A small image captioner, trained from scratch: decoder layers 8.
Rows from block 5 of the image encoder of a small image captioner, named by matrix and row number. Rows with one number within an expert belong to one neuron, the router's apart. Each number is 128 + 24 x the weight over its row's rms, rounded and kept within 0 to 255. All counts start at 0. Numbers have three digits each. After the name is the row's rms in percent of the matrix's.
Before each expert's rows are labels from the 100 images, of 14848, where the router gives the expert most weight on average: "place" is the part of the image that holds the peak. Only what is clearly more common there than usual is listed. The data: views of escape-time and Newton fractals. In brackets: how many of the 100.
# router: router (encoder.blocks.5.mlp.router.weight, 16x256, trained with AdamW), inputs 0-127
# up: expert up (encoder.blocks.5.mlp.up, 16x128x256), inputs 0-127
# down: expert down (encoder.blocks.5.mlp.down, 16x256x128, transposed), outputs 0-127

# expert 7
place: centre (35)
router.7 103:140159111151164173171139106176150147160133160115171138134102148104095129138121136105124083155127149160152103161124102073159109156153111134110147172102138093132089104117106092092121154103129113134101132125142115162128157128175153131148151159125164131093106082131108103168123131170162137121122154111149178121123109143094155138141107129113161137148141143105143118157150154092141115147157
up.0 091:138129140152105149178134129147120146166136107089128106098160129171076131125124160124097102143126127103129126136121139121150112120115127110134101113140118135085155125145101128173121113132144127128131165140099158119156120160165140157161127109092120133145134126155140132127087126078104097110097105128141140120160154112121134136135144080105118149167124140116116144172167110132116151180127
down.0 102:144105133101156109103147101137115131169126128115143107141112159121105159104110181123161119122122162140114134086138116142116140164126101098117151086168138148165144105143150128112136086173182131139077191108099173103135127123147116124131138167099128119111127081088170119138144123102124128125151138116182103108115094081137123142125133155129114129114168174102099149131182105140077141110135
up.1 109:125163079140125115146136096105152148125126171098163114122116125134177130191161138130144138177142099119078135154121111131090130149092170123085140134093133101130122098160137162146133090134138094141131132167136137166125133158146134155161120096104162125114152088117131093140143137119116109130111136161107127159113118173081147130084106129163122164120123138138136108122116131170120114120126
down.1 102:161132120144095108131119149149136192130113142101123149115161120101108107099141136113096111054095119180093117118132147125111178140135090095136151103104119117109110147142120110113150107118138137135151161115091092095126141079123153113119141126083133109125097131115139134118104117115115129129079118143146152096105142116107140175110109087129125158135138166139137129122151153137124126138086
up.2 096:199110105096135138112077145099126131110190116131154081130146142132094136166143120152079151093139133137152125171120126136133089142156126132131135124119107118142128129130140158159133138093120145127135122128142142110183099080143067112134151137065167118131109128132103144124149110094106098137113128108116101114149120143113159157147114135132111102087187151141073106124103130118102112115174
down.2 096:115159120154171157128100138099063087131153130123079151155159103097109118186123153185132140174108170161141124134110153147129126122135149176156098099132150112091145140141089134146134137171141113148143124107131124120139087134134127121111140116165180129113141105166110123153157162126146127163101166090096142159140125144082121136134146137138165128159155151148122070139123116137134112131098
up.3 111:133107108089145136154111097142147084078116119137151080135104123128144097176157114133130138166091128137124144140116133125196145159120110082121136162148100131144154106135158168144165129093135115139143109104104114154139149170116127133065132153111134144142095173112199111119109098120186128127140128080135116103111150138089122130112118098168113130188109125136109167132095078123096176112146
down.3 103:102152136145132132057149117154102159134097118101136111140138155101115150112127090162115122125130117110129114127131147124130156128154102133146122095108158087122156161094165130111141125104102136113154116132109165101138114146142157140128151135166107082108084129155175148138084152108100117132129156157140138109158142119164194171160147118165128143138105084142095135106121106113146174109113
up.4 087:145123143150106170113137125140131125128174120113110115120164119124107137125155175124118158097125138110113126132104132157128170145098167124172143122135117119107119149151156112159109097132129123122154105130112110132125129103086135159107077122088187123087135115108137104125119168143131095125126122156102165137148121106130135124109130122121135134085105139147144106109122104129127166105148
down.4 089:134146129142131113132133159127145044122086166129143106136153144088110105122144170147153136095120113137088123102130157179104080130110127113180138141118131103145110133177124157091131113158119136123159144132145104148091133130120128124164109116146125149137116161094145112142159140085114142134119151166130111141165116142127156089141118140144126095131145169097132122112122105150115140137098
up.5 097:169115130150126173100101098118105140117155087145122122099130159106172111136133122111131097146083149051124088133089118081138158133163068127119154127124128147124152112117128164121146126152135162119121163103148120145120086135174172139146104124109161111133149142096115099099115117142141079094090098150117137148125096172113143157121125149084143103114143177112103127108083099111144115136110
down.5 092:117134147152145126151120098115105121142154171120155142133118116132125141147150133120152164120126134137098089111135116126109131118124073100139145136150165109151137149185120180164137123131141128127168109078113080109150158165090065127171161104147151125138144134117106132135078146174096151140099140099134154101194129132098158083140105091092109148150148128131142127107138158151127127150149
up.6 094:139112151143122117123103119109108091126126139155091082140115120151104134155124195100137157122147101162150163120112134156120109128097145101131136173170110096128152139129097170076154116127126159156098088163142151109156100138091119139129093107148100147079107106109142159123125123110111127180105096163122143114163109088148122137130158165118062148138118114142116115120125091137139108128168
down.6 095:142134095159130164118148167153110107126114113082135145152146125102087151118106142134101144104149119110173147133135116140112133114140110115162164137104107093120135086140130126117181084160089169141122144146125093140068104152141155154103094117095094127122165125157136162140125131190134107136117146123125125124134154115158121155158155141107161121128132131095131066161150087088070104107124
up.7 083:124156116079095140095117104136156125132140149116099094072127088153130183114115147136102098120158107132110095184128141096146112148138135135125150135152165141141110141109123143136092111118130106086091091122127147153155084148104152140106104168091098141152115162110094133179132145108177113136110140124116135140149107178116124142102164143087168137111134141117126101130127105112092112096131
down.7 090:086109153144132089140113141167129161137146118144130131154163137130149150141135148129139164137148124093134096118134107137117171116111128136136145121092109113161097129138166153148150116151143079119150107116103162137079111141170116091093121108156148048138094105149149107120135133146078096155115112127191138182119143119150132107149144132134142141185083137126093133116158134129141156119153
up.8 093:122127162118172121138156139105153098153147106090132092127119148139125147143152143155100185074124103098098113122083136106128130148101138127170132123130115126096144145106133103142132135148171131145114167114133090120102106126145082133131112140162149093115148105157147174119131149146096147147120145104126137135136144133106105152171147094119091134103159133154137136138181105146131167137125
down.8 107:152107107120130107118161105113126113156161146103108171089166104121107129104089104151110090091152151102075145144132133115133165119119125120098160107137116091129074124112136088145172139105113124144114134130118140127081101118151098138159101125164112112143130153111142170126165159108134087180118108175093156123088150141116179137141146139165126085124134117089118130099094110189133151102128
up.9 084:124127129165092080129125103098128135082158100105120154101147141148147122113138140086117150138117136118131146100146120139117139142155159144095108153162161118099167165117124178121093135104140115185147102099140156132117180154105066152130101128145141134117120077129177121112117133175103126101088117165140154118155108141154098091068169117135132098105104158160131145127136172130151158140134
down.9 089:138116114078141102136131139128164105110132136126140107113177169098119129109140136123136102134113119133127133101177120147126103129113134140195133114117177090125093121157125159103158102130176130146109123173133083138144173145145132146092111150126149125107171076101144117145158109156129113121126135144140154090149100132150130110103112122151150125124126154105123129135088099167141121102120
up.10 103:158147130123104132145134143123137119115118106131148101224067149159137117147088128159137155114116116118166136117139125124156136143128111144177098112113141110111145104103119095123128126139169165089175129097132127114092109144103104116126141107158099129154106139109128095163135112136139133133136122138111113071134157082087147125133112104144114109123121133123151103113155094166154157135133
down.10 102:139143117151164142110109099129122128125160155126100174124134142100139112137086122137118106125094112116095122122094177144140148122118166176144136140101150139148112124113119104124142127143132099136137140108120109139097104113096100134158100104104107116155136157114165104104130147125117176136156145138142109147120049144163154139098090160158158130167131159161107132147082099196087130114165
up.11 098:142096122162098111132079096133101151092127136133115153153115109122137128110149104102176137145122117098116122127108079161149121140135108143123163077114115100112088171162079090117118142161120141102154142111108115102126119110132083167139149091129116123136140131121134111147145126138143135125114127142141151118103186110161139184128100107144120096143131127130158117084105133117121147118113
down.11 094:085111140101152170089126087114136126167090138094138118136143153171143131138112113158142124133157111119116169186189120100129124105095186123128078143108121142124140110099154116163113109163105119078167169091132096101094123119144093145107136145161155143124137141165139160077139162129125133124106125147155127119172134158147136115148110152141127114144136098123103143141125175164120142130156

# expert 13
place: middle left (36)
router.13 088:170113154128144149154151151164124162153111117141154116099094143115114130152074175115100084161111103193119110151124091080140127138143114104099121158121147098149078103128108100097151110104128083174138143115136142123160152165149164144162166171132162110109102103089115111158095141111169137095118166109139149144098115147094131119121147103121146159128113127119114110145166149083130153137126
up.0 118:088155163143155112113120184132145054099119114127146129131133154071118120107097103122104130143127169147130128124163123160081077091150153149121090126138137145099142138125076110102164095124129117168098134122112107130122105138119121143123144137115110141145147154115125141127106146144097139118094150151137117130152113145165099131109095139127149102150150137103140109107057132150141133137074
down.0 112:145116116141085112149129127127132149170121157149146079134159147127146152123130104093146084105118111131096160095120151108107121097140111135135141100114145134138126055101166101106077110104155100127170170129127153134123142174091135106132100168131112083086124131156127132113097104122131100095121128139122094073120142116154133110091137145131127114125107103123141120106157140154168133152176
up.1 081:127124118107099094155076113167112081162119141149095120129095149086104150072125135141133141117113145118129103125104125147137117134094144162134129189112146146132159144126164115161144129126149162111133112137154113094156140125120112072138124139130100127138147141155124096133092105161083152108146153091126121124146124161167144146121146137096108131128142107106138129147130158092127095149127
down.1 095:180133145122179096160128172087111135116117085141122134131119108124170115150098132051150123159125111093109095116117119113103096098115089113137167136133147140126108134130165168168140177132149127133152121089119133116120092123130143151136099090105102099168165118122149102152122139172130137134162124130142115187168172108136101124150097091082103112157166114109125129089141105128103102134139
up.2 096:107123134111136108102148107105154118161115144125130137141140144131125176136113108133111094153118137104154101139149117072168093136165147132105095142134141116142154084096128137176155165132102125118130119102140104122067101130153155175146092148070103125132109143131117138156125130060160131108122102112062160118104163131175112116154173081109109129107090163152121149127112126124114126095160
down.2 093:115101115095099089165144119137106158176126074115120119116092101102147114104153133135168095142112115170141140121112122149084104129131141106156121135137101128111110143171135151114152118116099174155080146111128145071139125170115101101118158083119118141161142106150188106131122113109164134110132103089149129193131102143127106112129094165066128152084072109145116112105135149090134081097117
up.3 114:120142087159144138125104090163131148127086130130117100165142175153132079131099131118128121166117139079113148127104158128118115144126134116177104105154089117139114091073115098128092133133122146093112170092091119116155165107167093156145129067120132119142148105162151162118124167115120154142124145125161122124142101134101113083134110110162130074131121154146139167114140093126164146127125
down.3 113:110109122098125112097133129143085121100110079103144134166102150138154116096122093127112149135084148130130079099080150078101136139129136106145111126115110125139109110109122112082102147049135109108123147137114146138178122130123132156134121148107119104108132182114099076130121088153145136112113181130160124119165136156135136126130123103106099135139207177127104135129144077138166135138135
up.4 085:154118125102113140164141134093140133126151149139132153124088127108163130136057131115132125105100158132104135125108150093091157159122162127167135139161171135145136143159147123168126146103152125157140172154159117159116128167117123103125122122101079166103085134142075138117113128124112117126144152107147212130098147130165140129143167118130116084125118119156112156110117099104087113098125
down.4 088:089153072141090107121123132138100144110126110114117151134147139127116132147122110164110129111106105149111167120143101157140172091111137108114164166164116136143142151147103148137161116107120138129107175124107138035133160114172137170129111148140142131126136162138142151093109119117159149134135113120136145141116079170115172170102114118112135140119102137139173099134147108172110104147120
up.5 087:137153116143142143102146110132152116086148120095089131113165091109095118111117126138082158148140094133145133136108091141080139097135147061172160078138112123160114096174121147095120122144123100177165159123115170129164159158143138140137104127131157147141109100096160099120077128147178142136091141192134122130142131147096108129098118129121124138117125120121124072125138143135144129091121
down.5 091:174101132156146162099124111128138103130132135142121140144131167152131129139132129100110125097099120149131130159115066117117137152117127201148126123163154133138094140123156116145117147096108104109157160142100077126131086091121150158145143147106163123099124153102122101085149136130145135127129134120131119144139115115125152126107108121110105173107118125101160117140121106159126153186159
up.6 105:170085139102092077102137139141132179116148137115135133097137123142166091125164137158095116138078172108116151184097137147156130132094103131107125122132142090152144141140182116133090132172128124118181112116129090140112113120148121183123151131131103139130147149119149140133112107065140132113066139140091103118090115139106109118128133121103139109052131115137142149102122088102128106098128
down.6 104:138163105085124127117125132142144124121130107094125097109122107182138141108125149133135136129145131147137112158110154155170167130150099114130102165163156158103125097131117148103158145185105110122115136155165101151178119133141128131080141148114133111109048134142129166141138111124125140149094114132105103164127113107152146142149120117117135090144123135131107136072095108102139122091084
up.7 078:179104053124113145104128145145128126110105120118124064123121084128119095118081168119137116135127116062117111089135158105152154149166119184157119090118155128163144128128162168112086119127093116107162102118129121149110090158100120145092145125102145148114134143107132156126121147111119152127139126155139132118128079084124138134129124129114073166154145170114148109137147109125131104082124
down.7 080:092135114108155117145136108086117133109112096155157124172130130105111109149150165133081137141152099114105131106169097122128136112133114135125150133108149126123100149114169089108138124074154120125110122134170173111113150153118144123104144139126188109130104188112147114116114129152151088142142092115166141186130129158071070078117154173142138152102123160137108117144153120143122108104141
up.8 116:125134139094169147122113125126154097145124122154168080145127131099162145126099123085111135115058120168194154133166138185103112119135110126147100144098131132128109143146152140098125177108096102111115148156110123106128132125144107118106138126139100132141164154138120156120132161160145145160113155150165112160141117140138109138107128111157113085134156105166126093093105089128168138152107
down.8 109:159080108149097122118142136167143161103156120114097137123163126123162130113107113138119118122119147136106131100086123157105143119118129144127147139099116094153104142140127131110115108133129145105153175115125082133146112105158150113162126136139088115148127122138075119151140090109098171123159080189170158115164128137144157118127087118143146084137127148140129080141134113143171155151105
up.9 112:111137114118106151127149118135164108111125127157102113144127155104122132134122167150177107119148126152133142154117150082133148159108148129172152114146144110146101132109115141139141112104091145108071128086118103143104116126145093159081133127122142165107104142126184127171099132105089136147152121111133138141136125134129121144145114086097116115172092146092111161138145106121136132148134
down.9 114:080166104123157137103128118138144124109139140127133133146050116146116099110162114125138130150167129097113109083131128073139149118121093126129138129124119156124123143109126125110139163136173104118115122139111148122109152156120146114182141121144145158111097106136106108131134062152123136141162116119137119137139128093155169145103126104114140141122116136165138138112125078088159109142113
up.10 109:118126121108135156109152124121129094131119158147116138144132154144161110103114122169080158146137147120080158096167100147111102134149130124164168122147123184139075139096110160130149118141121088087103070146124142118159131119118118114114097160114120118195123131114123062187130166119146135126133118107107147144146157124138126148107127103123125140180087120147113130101154157125124121130182
down.10 106:139116117124131114123141181119155112168140132138158124116145116141167154137148151113096145109111136114146153124142138151093164142125113133167141113131109107168110116137122127169094143103158151126145155152126138119138103164184132118164143158095133135120109131147134136102137088151135100125143063144140101076142153123118166116119117117098115146109143096121110144162083154127125147144127
up.11 107:134133168140136076117160101104104146111121100132133124121140104163109137127156163123146166099129147136135118113095154134153123070122139116134108148151127143093115146160156171120140109103097121142116149158120160135139127120168138163120144108153142153112134103100156091110137142158172174088140097133132119111117160127120127146105113126140111121188117121080111098135116133128149169133148
down.11 112:098133129116109182151111141128117130143111156139150115141164128151098106174101106116112063140147096113127191089155105155096128142128121096092124093164135109128086106191135166118152126135090122120156122176136135140109095137147096101113084117108141141140141144158138113127113100160172123133116132166085130104121111149112117142151094161139122141134120119106122084151160137167136172142114

# expert 9
place: top centre (30)
router.9 090:178145083141153152148140105180144146151138139109150106120088150114105135133126124112113091160126166172099116154096120092161155158139123122105123167105141076163084113117132148088144160116127104121137102097121125145144171157164142131110163140142161120107114100124147097167133122123157115101112151132162157158147103145118104171143126122129167158116114130149146108106117149084137117109146
up.0 096:114144132129122155103126121113160133132115161163138108136177160110135124084095116127173122142147144139129139126114179171136158140133148139146121130127135156098122099122132141090132139126124096151143065127144089121080132113150139170142166115145099133115142138157127172115133109086164137115099120156123167103117112085143126099142127121183126131118102113130119140101118081123150120130115
down.0 092:150118134129181087111120132132123168135141152129092083107161130140132137142129147120138060153065138139125123138123129121126138078143080095156152082123125120167131145115136118138098127110112130114114114137142142132115076151095140130079113106120134114110117153110117109159104092120109114132170109132125093088186181138129099167149120104086151159122157116102159127123097128164121122114147
up.1 100:125127147122128173061074143170146119148098127111166118123183149083139101083150144164159102147139078120124111133106159153127147100113141130159135091145133096110098098072122110132091105092108161141156145124083136133111141121201094150147179103150147128120137135133086107129155122122129123122128117142163116116163090142083120086130112132085122107154174137134100120141129094105143137123112
down.1 107:136044134120134131134109166121145095130140103170143138112137152164157072125144129106084119106126125158100099148147096143118113103146156084113100167110124194118106132140149149129130135142151128121130091111147103096106163101140120128103142136148139099118103111110123067116128173123152145117150089070134105150088150145137149106139151184117096143120097096118128118138171131186135160128125
up.2 104:139132122123146116111100113136147124085125179094120130096133122087112180154113078138135152138089098137100186140128126138095155149100116078117108129149123119158143111147127156104119134088095128177170103123108146136125161126083125115076170103122105105146164120107133168135143142073121132086118112098157133170075101107138105124152114103153176125124124115159143093117124160105113136141116
down.2 096:106177112153160125131097116141124127078111137111126146152113157156125134114136127134131115132142104086160129087135113168137115160089117147189095169126129105137097136137142113135155167132102131100127173075123149172178155141079089188104128127153165166118152186105100117129126140091115133122093099135127138092124126117150134148162122119146095111142126121121122138091119099112105174139097
up.3 111:150144104120142122107172122149132166079098139123138124115138169128128160119134108142119108177109168123133139127130159150128141103093114122140104139145145113157104105161128115089114119123116150099142117115124100120103175124123126105079136120107124099096174132092163123123118123072086120108153149158124117117131082188181101126096095130120132093121119142159135108117124118123104152119113
down.3 108:118118118150119107112124081089139098113100136098143092121116130087103108123140091155095103150111128109164113113131153164157089127113154132197153128137125127127124142129131098121160161130140170133153143131130144135142128145155112145117121141114137123128151122142060135115128138157151097139126132157178135110090103174151154166140124128098104110125191161129116139125139135135143159121103
up.4 093:170076118130114121133156160143103128133088147120141168152195107135123155158143150196133112145137127090090140115159116117103111102139108107164088151101123096145145120105130115169141151142132140128120134118155114114102132105133121132135096129121171121184112108150118191157171134109119156087111119149106145121121149099100160162106113145098129154159121152165121190121118155140118123117130
down.4 091:123126105129150090118143172135093120140155120138103135112089107145088071159122105136122160140174140180118153143095115126113126145153127128112155164100121136127117142132086150143087097143143104134129153118153100134140115092123097114143121127144111132125093060174126138121099148137171120147146153162115135171146109132112159118111088102112105128091159174107137120133141125145085150148102
up.5 083:111130146105133088118168111145116144150155195128121176133126117158121131112112112141114134140148096124084140082095148122138095178145153096077140151167084129140143150140091111161133125119152143163142112149157147176142128131134149108150121168129104133166146112130116139073144144133134172119165120150099126119158114147128132123148141109115135119145116134109115118192116104091128103146149
down.5 095:159128128148173131122109142118162134143133098100097103113112113122145082152089131149129129153182124111123097128092154110153160127105082101165133110145160119138118106149110106151145117184103068143106146155141139126102122143089121124128107093113166174164147102132108082087110111130116098161116095138133119087122132142136111140142144134148130110136145125139187102118154155150156120135136
up.6 088:137104103118100112168159115127117132120119127137101119134082130112097120187131134132127093127119098129137095108142160134102094152131076143153133103118111124123109123115165123141142072066095121142121137089136139067146131137123117127130067129134126151149082100140124086170154150171142156184147120133118148138123115125072129146131134115105133125129139145126102128135148123100130158108146
down.6 089:146122115096137118119104135097120151113163121140113167095167134088144130120130198124129117144106100135106118110134116154108189137102140127139147112107132118085159128165146062119134116110116215167151176123124100089116131109094143116130135087133138064121141144131153111089119135110084144127154099085123144152128137149116174126105111159166116140114106154148135149117147154134149101117172
up.7 113:111201121145160149154087160124107155125154109156162095113127129106127180122157106129104082106120148135108149121122077122124131125096169110116097120101139161091121140140121101128158147130134103151133170118131132099163111149162110133147182166123102114152117092141137137107112155111182032145155121129131142160140119118099132142118106116132146084134121136080154094137123122117137105121095
down.7 107:145106136112115137114149099135177129101149098156142135110167140136158123126174140131150106144157147122090057137148115104097083170108135152150118150118131139140116129154153143130146102110123122116134135142086143168155119119102150114127134122120091097119132107121110102159120115146115138098098190107117160118111129105131106124150141132120102155111124151101114142149136151160132139148126
up.8 143:106156081111145174116114128113107097137132087117209132096105123105162124098143139149135129125145152116113110111111159097098146114118111115155107130184141108099153120122122124086100135146110156102093131117097101152194148138128131128164163117125136134102122093137086115140115116134126134130128143134177165144140136186068135157139136161070106124116114152116171132118133124115175114143117
down.8 139:147159076122104110096151125139130141162158166139095181133107213168121093087160144138129132082132143113143160121125174125107104146153124078158151124150114125131137176125130152121121126084134153141134091135086107114097149114125140131118147163131133106135127126138105141142097154090135157109167084104117104144159150122160147108114129122091114143156115136148122173143086118135131135139154
up.9 093:137164148173153160148102111180125138088131133148141143135142114107156123108117152161105069102119105129105097127139104159145136121156107128144108135100139071139112104104101152118105137118080123110128196156147141096171108092136092118118140120130097112118137136153116164158116096138151108140100090101108113140139122105110118134162129086119101130119109170134120154119142099114089150115083
down.9 089:123104120153158074056154140121134117173168128100146147105099159134154158135139139120140135101149131141132110163085130157128126106138158143137079094183129173115089118150159132103133130125158129109152125134144122111134150140107156115133111136144043177127143117120082127105122134083138158128141123127127149100075121145147132122123126164083136148150137147080131168109101170167134131108124
up.10 105:107178131160089118156128116108089093142151127085116137153121154158080124154119113140135121122118156118128145127117147147142107109152187152156130106111114129140128146118134101106107135142142104145143120143102183128118154118141139126111082121142112150156115104116133156135141093144133129118141083128171177166140117172154059147190099106118133143076124140159107137089143141131122136116159
down.10 101:139120154088119148087129138124135115123135130139109215137135144122137164137128096124101178130110135117178147108107103085132119123115093138109165138102167104136132117156142107140105109095117150125164147131146091118114097129164114106149080125133138151102152151119116105112090129143102116063125157131156112083166142092153100129121131104127152134135087159145104127117061150127135133127130
up.11 085:168109139133133103096120116144098143100113133152140119148121163152144124147170083106087085112143152095171136141118139089089127134121171123078130117138143127137064114151132100169127118142147131121143137160149160133127113164143095106147114169141125102101113150124135158162148132171128121095107137135111142125070146102167129124155137107133112111188131140083155155085160122152123124132115
down.11 086:149108102112150063136130118132148091156164071147110162091150102160136123118105168127155135140146119159104127099115102143153123107120102141125090198141155124163138150081147147135122135109113127125154083127127121113122135189122129156143134138137108155095105170123152134128138141122131159117081189137133154138095101095132155136105161120113128124104145155100114109093113112152121099132121

# expert 8
place: bottom right (38); bottom left (37)
router.8 098:146103097146115124127117099161157158169097146134151143142109142125098130143099151100121096131146108157158094166130088124155103157123117144073143161111146083146083112147101105108144151089143129133147164129148134093102139153159167133112172151148149113107150091145151100154165137152166145098130170111155159120116092146103147157135135135134166158157141141105121122118161132099126174135134
up.0 113:134088122141132156121096165137107150097126153141151121156122153083129087097083151118108148108109127086091129137127157148133116073140146129116118145119120146181120140116098141153132113152132106119140109144147134123130172163132117141189113180148113114173115124145106091150122095126188127149103115105087129127166170133132141141135164100150162177129103143159168134136105160160157164089147
down.0 118:135119107124112168149128114143170128123115123149166101115137145122124088117151159090142160104100132157123135161145150063123108132146144150148114080110144081090157101151082170123112112112084133087110095131125137102154111161117163131106165099159099132148144150124127157106137123089084140136138135118143118133129165091160147130113119131144165143095090091135117162118122157122126099104149
up.1 118:158095151101127151126120139159144136135110077125117140131140114158127104110188151098119132138111136120181157072146138125120129155099119094104120158157102140107137156119144152153126154148159142151168133110115152161115141127128136144130138129151114161135108161167147139125170152160131104158130126082141115161107115123119180132139168121110135177124138122143134091117067127146122124106114
down.1 106:116136121136135165143105146138112090126190122149125163144113118147104157169170106160134123152106079137113129155123138163152161097118160168170160127102139084165089156091119156107136141107119105133041100124124137148129117125077144120170098135176164119128108099104152141128115143122095148160123093093099183094103126098156118145130138133142141102120122087146119151117153147094147125151160
up.2 121:134052119162097149114134124115100143089114122124137105117105163156175108102139107122172096177159118102158137155107153129122125123164101131082135123132116138065137123128125123127137083134122145092113115158115116126126139100088122120124134081127148131159131122123102146112161133116137143105104147144133120120146169136171107115160107128183140092110156132123149125152157115112147135122129
down.2 114:133138111123119119127089143139099146089094133116111142129099098145109102120151115128170168109151138160111110125109166121133152133147152129140088153119124157120132124081081150163095105151118100148105143159169160121142163130162144159112141137118130177110124127140108142093138115108118131112122128138126076118099126115165155123131149181152141123137166138101101125114109178130093104101109
up.3 100:084101108089121126085148116140138138140152085107119116081138116103110154121113125090106162118121154101141120189174144139150132104108126098135151112130122105126140110131145106139112165150167157119155155101145106135157129128141126145122134112118114146166150125117106125106137139105106140113130132162177153141167098127119121143097143129147087092128117118096124139108140148119149141113068
down.3 100:150146123130127131138159091139127145132135138102146181119098134095137114115131113113131101147093136149117124168108108160076171105097146139132122165138106140166110113120166129143127104133129143105153186106126135162140180097132127126121120097137141098060124132130118104144107138110175120059173150129156153140150113112166150083139119126123114141141148146085187097122139117111119095163095
up.4 104:093174129099115084115111128124124161111093061149181127142139128084160085123110101141103150133123148139113179112144117134136143098159151154101108115130111169136147153156109124132144095117112104149103124140116139157087105086125099137105124134121115112080159116122142168133114148133199125116128129127168132102102107098164111146122123147145123099182115131136129097144100091167148135117106
down.4 103:150100115128140116139140132124148102141121133133133090080124125134145114137159129089168109089135121136170090105116130149097108125126162123115092126098140172110112108137155062126087136104126137127117150071112155122128138140110134096151146054141090124124127189086108103151129121146155109143099148111167087110137099166142192093136136118107115122121162122103119116136193133118134145170107
up.5 116:101090148124089152172164150092157139114135092121113146099148129147127091150107128108122106124135178120125141092143108108167150113154105138128147100062121150142105154141100125140149128154131134144119146111119105107093106125121126159152102103079156123124158090111157138100179099090184119117130090143151110176096161127138119140176111109129132123180105131110125150133125154167119117114132
down.5 103:162148111121164134143123141163134137162109153108121100152075122080108161151142132135115135156153151111160127140138150115152131135102162099105149152112149110107149115166128121110115143080093133120138116127149107111097131132171068115137078132133124189111060154121131155111085142147131146129133084155125126077149164099141089070122097112129103119163119114164131149116121140150137177120143
up.6 122:144120120154144156125095094138115108109116122133108073098116111112174160119089102135128142126136118128133118134136128122147098071120124127124150139103137126133089128100134115124126138135128099128105084103143145166115147135137112134149098144110125152099104099128161102147157086075138146150134173138172090121167156107108127100144093118132163115137125163109127118103115150169151106149136
down.6 115:086156132133100136163096090151143146097124156094130105139097116145149150083082085133137141142107152152127098167135135103149147108131157126140107092129135123160125119138121120176110092128126119108169115144128113117143103154111160147104127118163149154123144084100131148141078166168114132110168114123123151089157123156149126126161106088165153106149075113142170124110127165129148143140150
up.7 107:103128149118124125105081117156174110105134135150155109131104101109157147131091123184104145090136140177090138128119136156125170129144102096129130124157141117146133097138107157114105136117146097069125194131099097109178080141123109154113133126171153139135125119123101121094092094116129105189112101096174146155137150170102120092171124113102087074151183132141149114142116122140150180134130
down.7 110:112132082142153117145129099086120155165080110136136140156142108118145140150077133141158106122173092110115071109080142169128113090137109108136111109172159130133158113119087111137091124154111155153101141098110160105163116160123141170151130130133100136080098146140081121113091077163117134112126122151129114105134132136117118131109182142083129119114154169093085097144150102116118106092156
up.8 120:101128119116121179159156155143147115113150122103121118100117157135162130145105147128074104118064168142089132153144134119129117066147116113108155163135094072111116128136165152175126121136126186125137118175112085086137113100136163149162098106087098103161152164098141109152171137148077090113133150131099132159142146112092157126136118143154129098103137116138121118088102121156126174092114
down.8 117:136105100106152106143142115107156162149153116138120114118119095126098155141155099184180159114145146097144156181073148126110157133087130152154083109138118118143135138119131137123155161123130128101162114116117127121130141133116100086119130140096094112111088137153097141136059105129165136107114119122125152153125150116098164130128136124141140164136116126136145115134148104144138081101149
up.9 089:123106099116100161141116066148140163109161098116142165157104118119136164129164133143087123148120115128073134062174136134086126163139152114118120112134174089136120139103128167138154107133109145098134110175126119123176120125093105098146102136170171157156123130102170142147108089129093145116121158127122109114098146093132079142110154120128123118160152154170115110089128138157156132177130
down.9 098:148130120094100122124120128111115124115118143119156139138128119118168116155116149151115154098083130106108187122075124147141156138158131069169090133178140130103118127128128110135128102084159120079117125134115157114136147129126108127124083136126090146153129099151134135140113064155139130085175123171108124092103144174102106152149127120146122139112130117141142138116139097152118140127139
up.10 110:100111100139095122100122125124130129130127087142113106123073081125123161131139151129117127155144120140145169093129114157134138147101169045150098113130144122129113142131153102128162114163122147096151115121111130127063141075122118091152110121070102106131128103109133119112145133141125133154145130120133147159110147125132158113113157096128090117139099098120093115117103170096111092128100
down.10 109:075099126127133089116101118165152145150109127138058117168109185146115107100162093113121130121114151084111141162172103108132156138104101156147119118160121108120095126128155161117161134133101110105123156181139127123110125173158164122113148135156128135151128087131113133189108101104160085097140108129134162128180159107149083126082141085128165147122159142115147122105140098115132070122105
up.11 089:147136137104114185161157123128159131097143154104113089149119052125109131151101102101147128109148103145108111112104111151147146130135179126132157101135095138111132135154152169106157128173135128151127104131113087125105125086124120103155144118120105153131142153150093126142136105127126135116159113134156144109138125079156109119113139156125134120131144129129124138173091132140146142054097
down.11 091:105116079176103126154116134128096122146124155137142138147168075129123149183114123144129111101079110148140137167127119123113123140108100130112130146095153119149154151064174128148132132102117160126124118109096109151133117112116129180133111120191121132121160146124142156143130141104137144118125115129127131130100099119111134135140177114162131145128095147114092151113110137181109138166165